config = dict(
    train_examples=195000,
    horizontal_flip=True,
    norm='layernorm',
    fused_qkv=False,
    qk_norm=True,
    inner_norm=True,
    expert_mlp_ratio=0.5,
    max_steps=9700,
    batch_size=128,
)
Rows from block 6 of a small image classifier, named by matrix and row number. Rows with one number belong to one neuron. Each number is 200 + 20 x the weight over its row's rms, rounded and kept within 0 to 999. All counts start at 0. After the name is the row's rms in percent of the matrix's.
Before each neuron's rows are labels from the 100 images, of 14976, where the neuron reaches its highest value: "lies over" is the class under the peak. Only what is clearly more common there than usual is listed. The data: simulated fluorescence microscopy of cells. In brackets: how many of the 100.
# fc1: MLP up (model.blocks.6.mlp.fc1.weight, 960x160), inputs 0-159
# fc2: MLP down (model.blocks.6.mlp.fc2.weight, 160x960, transposed), outputs 0-159

lies over: cytoplasm (96)
fc1.302,103,215,193,206,199,223,209,145,177,217,228,173,167,167,201,179,214,189,206,187,226,207,194,214,184,160,169,183,228,196,220,235,194,186,243,195,226,153,217,205,186,214,199,187,206,197,243,222,181,192,192,180,201,165,215,186,183,160,185,192,201,197,194,177,211,194,193,200,205,204,193,176,176,189,171,192,207,216,188,184,157,211,223,223,241,183,185,208,222,200,216,199,192,209,196,199,242,208,212,192,188,200,211,225,174,202,218,187,171,180,187,183,236,217,187,207,183,206,180,231,166,191,223,177,191,216,204,199,193,162,185,211,185,235,171,235,207,185,194,178,188,185,206,204,198,197,186,185,234,188,216,184,207,170,200,213,198,191,189,198,144
fc2.302,114,209,193,222,168,193,222,167,181,215,233,152,186,171,207,197,220,196,213,208,188,209,165,216,185,185,200,224,218,190,209,167,185,198,237,161,229,178,184,207,173,177,193,212,224,188,222,226,203,221,192,200,217,168,241,208,189,195,174,181,174,182,165,188,192,204,191,209,209,203,173,177,185,189,190,224,222,218,192,212,164,206,173,193,212,175,213,181,211,179,216,188,173,208,205,209,221,208,229,204,175,229,228,200,193,195,199,174,174,170,201,179,225,223,218,192,184,170,197,228,208,209,212,205,204,216,212,217,209,182,196,184,236,238,188,225,214,169,170,201,177,187,222,203,170,218,191,174,226,204,170,180,198,181,220,215,172,228,230,181,181

lies over: nucleus (39)
fc1.272,090,185,231,188,180,214,206,197,202,220,194,184,224,189,167,215,201,218,165,161,179,218,203,213,182,194,162,221,205,218,191,210,189,204,190,233,229,220,193,209,210,200,217,214,198,211,246,227,173,204,228,204,184,203,226,227,195,190,191,183,192,180,185,239,203,196,188,164,181,197,171,215,215,211,167,201,212,178,202,185,180,204,201,194,189,211,204,189,201,183,167,234,205,204,177,240,211,190,164,202,212,201,205,178,194,215,167,204,145,207,191,204,219,200,193,196,210,178,198,206,197,223,173,207,206,227,166,189,216,230,245,206,168,246,196,207,174,200,159,172,213,219,243,223,202,192,185,168,188,184,251,196,191,220,199,204,193,228,183,200,210
fc2.272,111,198,183,197,189,210,216,182,178,230,217,173,186,185,181,200,179,190,211,210,193,186,195,185,185,188,196,224,210,184,222,174,169,182,235,169,216,186,208,201,170,168,185,222,237,186,225,213,196,223,210,178,231,196,222,199,174,172,182,187,188,193,195,159,188,203,178,221,226,208,206,176,179,179,170,214,202,232,193,219,184,203,202,196,234,173,194,205,186,180,228,192,204,178,195,164,235,198,228,202,189,211,240,216,192,212,216,184,200,170,204,181,238,234,228,206,184,189,198,224,205,192,228,198,197,239,195,233,196,190,198,179,217,204,175,210,223,175,178,182,175,185,211,216,178,207,183,172,231,201,161,208,218,164,200,221,176,227,222,162,173

lies over: cytoplasm (97)
fc1.203,094,225,178,217,207,201,215,155,175,207,200,156,174,188,206,200,224,209,203,224,192,242,185,226,179,182,192,193,201,196,230,215,201,172,212,214,202,165,202,230,190,216,188,226,194,221,222,223,192,190,178,165,223,187,216,222,184,184,181,206,193,197,201,186,183,206,186,206,232,210,169,196,200,150,180,197,199,209,203,181,194,215,199,199,213,213,201,198,186,176,173,197,182,235,189,177,225,223,214,208,165,209,206,179,202,192,230,229,155,208,191,168,216,215,229,191,186,181,210,258,197,186,199,203,210,216,176,170,204,239,187,199,174,196,198,223,219,221,199,181,153,187,239,184,181,209,208,178,192,209,179,198,166,175,213,214,221,214,165,191,175
fc2.203,098,211,172,207,179,194,227,176,178,232,224,156,177,182,188,174,203,181,201,196,171,204,180,192,180,171,189,226,246,189,220,178,158,186,214,187,212,173,187,210,168,185,198,226,210,204,230,230,202,220,211,199,202,204,228,207,175,194,171,189,176,180,159,186,208,212,165,219,210,236,189,169,180,173,176,219,220,223,197,210,165,209,205,208,208,161,195,195,189,168,219,193,206,220,198,206,215,195,215,179,181,213,220,196,185,218,203,171,181,178,184,185,197,193,203,202,187,189,176,234,174,194,230,195,197,206,186,214,203,197,187,204,218,242,180,225,217,191,189,198,191,193,231,224,187,224,182,179,228,196,160,204,199,162,197,213,154,217,222,186,182

lies over: cytoplasm (99)
fc1.355,106,173,217,193,197,212,162,219,207,192,181,221,245,241,200,202,164,215,145,209,180,166,201,189,227,207,190,211,191,235,213,204,191,184,193,220,186,198,209,209,207,227,202,224,179,201,227,193,167,195,215,215,219,211,213,193,215,209,219,220,211,198,216,212,207,182,168,187,202,184,189,224,188,224,220,226,189,185,211,211,219,194,196,189,158,213,248,215,211,203,197,190,200,192,187,181,173,175,157,215,230,172,182,187,235,196,184,208,205,187,210,190,197,174,227,207,200,197,198,182,210,232,167,206,212,216,159,205,195,204,195,187,168,208,242,223,201,179,208,237,213,211,209,192,216,165,168,234,211,186,190,160,190,203,212,211,200,240,213,227,232
fc2.355,071,173,203,227,215,183,231,195,184,228,203,208,235,169,184,211,226,196,232,214,200,179,228,175,206,202,201,206,191,199,196,204,209,229,215,191,210,192,203,190,177,180,186,250,187,199,207,212,218,210,237,172,186,195,187,206,179,208,203,200,216,202,183,184,187,166,219,218,215,212,214,176,212,214,191,169,228,217,202,228,167,186,210,193,226,188,213,172,197,162,202,195,195,195,214,219,218,210,223,210,192,223,246,213,188,216,234,184,185,212,207,219,228,235,190,208,177,189,194,238,203,179,203,188,220,181,231,179,197,218,197,200,241,180,172,238,212,226,216,220,176,180,195,171,217,238,228,178,215,187,213,190,180,222,227,194,213,146,183,177,169

lies over: cytoplasm (100)
fc1.204,097,196,187,222,185,171,190,210,248,199,176,197,181,196,216,201,188,171,160,186,194,236,206,213,253,174,232,213,201,238,204,202,224,201,166,219,183,204,192,181,209,201,186,170,185,196,200,203,209,229,196,219,176,180,183,190,184,233,199,221,242,208,223,228,203,164,207,184,202,173,204,187,189,221,214,181,189,161,187,196,204,184,153,185,152,210,205,206,192,224,181,232,237,197,172,202,174,171,193,202,203,162,242,213,199,198,197,211,214,226,184,195,186,195,194,204,198,186,191,165,203,206,193,214,195,218,200,184,205,196,195,228,197,186,178,192,207,224,192,215,187,203,171,158,209,165,225,183,179,213,240,176,193,214,166,188,210,186,210,192,210
fc2.204,099,213,208,190,183,203,176,237,216,191,193,226,212,228,193,211,213,219,179,222,178,205,214,191,239,248,223,167,214,222,197,167,193,197,161,217,213,194,205,214,225,219,192,177,231,210,209,205,202,231,211,221,211,199,200,226,234,213,222,236,188,172,222,188,189,206,203,230,193,181,189,218,171,211,221,218,171,189,186,180,210,215,188,186,178,222,186,191,202,231,179,211,196,186,192,193,175,179,182,203,243,187,229,190,203,176,182,212,231,229,222,196,201,176,228,188,203,224,191,203,216,196,178,201,195,223,199,211,201,195,195,233,181,189,222,191,189,191,172,216,176,192,152,219,190,190,191,159,189,206,160,172,206,213,147,178,230,216,189,221,235

lies over: cytoplasm (73)
fc1.622,098,159,194,196,249,195,178,234,222,203,182,233,165,214,223,220,181,189,175,219,184,204,207,196,210,226,202,183,190,222,214,202,169,205,161,177,186,205,192,204,234,208,197,210,192,251,190,180,190,214,177,186,225,176,221,183,259,214,182,207,208,230,240,177,180,218,230,184,231,191,204,220,216,201,188,204,172,187,212,167,255,212,186,204,187,237,208,198,183,223,207,197,200,204,234,179,185,203,227,198,203,164,206,194,203,216,212,218,223,194,202,214,180,178,217,221,216,202,208,200,212,183,201,207,201,190,218,179,211,182,189,191,217,185,216,190,178,213,195,193,172,183,203,187,203,219,232,206,189,186,199,176,234,164,185,183,240,176,188,211,220
fc2.622,070,225,197,210,217,172,233,212,225,194,169,189,183,202,228,201,194,163,189,236,176,205,192,214,187,184,242,198,220,220,201,186,219,195,206,220,162,179,208,200,221,193,196,224,165,186,196,201,211,213,183,197,188,195,160,220,221,198,191,184,223,217,208,198,204,215,218,180,192,220,211,229,230,204,220,178,178,214,191,220,206,162,199,192,175,213,160,210,205,170,213,175,205,231,189,183,180,203,220,224,173,165,138,212,218,205,220,210,194,207,221,195,186,178,185,206,223,187,214,186,206,215,202,206,203,183,179,169,191,183,199,215,233,266,207,179,208,222,227,226,208,190,173,203,206,200,224,205,203,194,187,229,209,221,214,189,181,176,254,181,208

lies over: cytoplasm (97)
fc1.461,090,176,230,195,186,210,223,181,183,193,221,216,219,181,209,199,183,165,207,194,235,219,177,192,223,185,187,174,216,172,172,211,153,219,230,180,188,205,155,200,181,213,232,164,184,211,197,214,213,189,187,163,221,209,196,172,225,227,181,182,205,193,182,185,190,201,239,217,210,171,221,180,213,212,172,182,207,214,196,225,205,205,216,190,218,175,206,224,182,240,213,185,206,206,228,209,238,177,168,196,204,205,220,222,206,183,201,171,185,152,212,220,205,225,155,208,187,209,209,201,206,172,191,216,208,176,205,205,163,162,187,222,186,210,211,195,217,229,206,214,204,228,163,196,223,207,192,187,199,225,208,213,213,173,188,214,164,204,208,224,191
fc2.461,058,198,180,173,198,208,175,216,221,203,190,241,191,229,172,185,198,234,165,190,173,202,215,207,200,236,202,182,204,197,178,214,185,187,199,247,205,205,212,191,182,228,178,189,224,175,209,190,201,205,192,232,201,212,190,226,196,196,223,199,191,201,224,224,200,170,200,184,204,227,208,164,145,178,189,205,207,198,193,184,208,155,207,189,196,211,188,226,194,162,206,163,204,206,220,234,193,211,228,193,227,199,165,208,221,177,185,211,185,217,220,217,220,194,211,220,241,217,196,194,226,193,190,242,194,185,192,220,205,220,231,202,171,141,208,203,174,227,219,207,182,224,184,187,198,222,219,222,219,202,177,185,194,228,170,194,220,234,188,186,213

lies over: nucleus (26)
fc1.41,095,196,196,195,227,178,202,217,221,182,178,199,216,203,174,180,172,241,171,222,193,199,191,218,178,191,178,230,208,202,213,205,213,190,189,197,246,197,216,217,207,238,149,232,179,221,211,207,189,196,184,210,226,207,218,221,235,226,214,228,188,168,201,226,211,193,167,204,206,213,189,196,195,215,216,230,227,177,175,208,212,192,207,204,203,219,214,189,225,186,153,191,196,216,200,187,190,181,156,219,158,172,190,191,201,178,170,204,192,214,205,171,202,168,218,170,196,173,186,181,182,236,182,240,208,226,175,215,203,219,209,205,174,219,190,173,195,171,216,199,189,229,209,209,162,203,191,187,202,194,174,178,178,224,196,191,200,209,198,233,237
fc2.41,090,211,175,209,206,197,229,197,174,230,232,178,181,195,196,206,182,198,227,177,199,180,217,206,204,190,201,207,188,182,205,199,187,190,224,192,201,208,213,204,167,176,205,223,211,206,225,217,212,215,211,202,228,184,201,203,187,192,165,180,210,225,185,174,195,192,209,219,211,203,206,160,175,185,196,223,204,222,199,222,187,199,162,211,209,195,206,199,181,194,239,229,179,152,203,201,211,199,232,197,246,195,271,194,174,194,211,164,216,165,234,203,224,222,201,200,157,197,209,189,185,200,235,180,251,217,186,230,177,191,226,180,211,214,182,209,186,190,190,202,194,176,196,218,216,211,170,172,231,207,164,195,204,200,181,209,183,231,222,162,191

lies over: cytoplasm (96)
fc1.390,086,232,181,232,200,220,182,168,195,229,216,176,204,199,230,199,243,183,214,171,204,204,187,210,176,181,169,237,187,182,233,166,190,181,206,216,217,187,185,213,165,193,202,191,203,181,234,230,204,181,220,198,195,196,220,211,226,150,195,180,171,221,174,211,165,220,186,186,186,219,209,202,174,190,174,212,210,178,218,189,217,191,222,214,227,216,224,196,186,175,191,257,225,235,196,187,247,204,179,169,184,228,217,200,205,207,221,229,208,204,217,187,209,199,201,198,189,207,189,217,206,229,210,207,199,181,188,167,197,155,174,201,173,225,205,197,202,211,172,216,201,186,236,180,177,217,194,195,217,221,203,200,177,179,205,171,199,182,192,217,191
fc2.390,091,211,167,232,199,228,216,212,174,212,228,157,186,177,195,202,183,203,235,212,185,203,201,206,192,161,194,203,221,159,234,167,180,194,222,186,206,180,188,206,185,172,187,212,205,190,210,197,200,201,187,196,217,186,229,237,184,192,185,199,176,213,168,190,184,184,206,218,191,216,186,177,162,179,197,192,238,228,196,225,176,200,193,169,229,186,201,208,211,170,221,185,214,192,184,206,204,186,200,181,186,236,223,201,187,172,209,174,184,187,218,175,226,209,220,195,182,198,204,217,178,211,218,199,238,218,179,243,209,208,212,182,215,236,173,219,221,188,180,192,166,179,222,219,195,201,177,179,235,217,182,187,210,184,228,225,169,242,225,166,194

lies over: nucleus (57)
fc1.312,088,200,209,171,182,166,167,193,188,184,194,198,220,205,198,203,193,215,194,168,188,193,178,183,221,181,189,215,203,197,158,213,175,223,248,205,188,185,192,190,173,216,233,208,198,175,183,196,154,166,203,210,211,210,170,197,156,169,204,197,186,181,208,184,185,208,212,176,193,184,201,205,183,191,188,195,198,194,207,202,215,172,266,219,216,207,211,217,209,210,196,208,187,183,175,188,181,195,194,185,207,211,197,221,230,214,190,200,167,187,202,221,217,227,192,205,199,192,234,155,153,215,206,212,202,238,197,187,182,231,189,198,127,214,195,220,202,191,176,221,217,203,192,210,211,182,207,212,184,181,223,218,206,168,186,198,191,175,248,215,173
fc2.312,074,205,174,236,189,224,189,199,191,234,237,202,209,158,189,201,217,232,193,209,186,184,218,235,201,224,191,210,169,213,220,204,177,201,206,188,208,137,203,216,207,180,180,191,231,200,208,210,199,199,216,180,203,183,178,226,215,179,167,200,212,226,229,202,185,191,187,214,185,201,224,176,187,174,179,188,196,243,192,213,197,194,207,187,221,235,236,181,232,193,214,177,197,209,212,209,218,212,191,222,172,232,167,212,202,189,242,189,226,177,239,192,223,195,212,183,208,185,198,234,211,208,230,180,189,219,179,241,217,171,191,199,207,159,206,193,204,184,205,180,199,212,250,216,183,218,195,205,220,182,210,175,201,172,198,228,221,216,202,176,188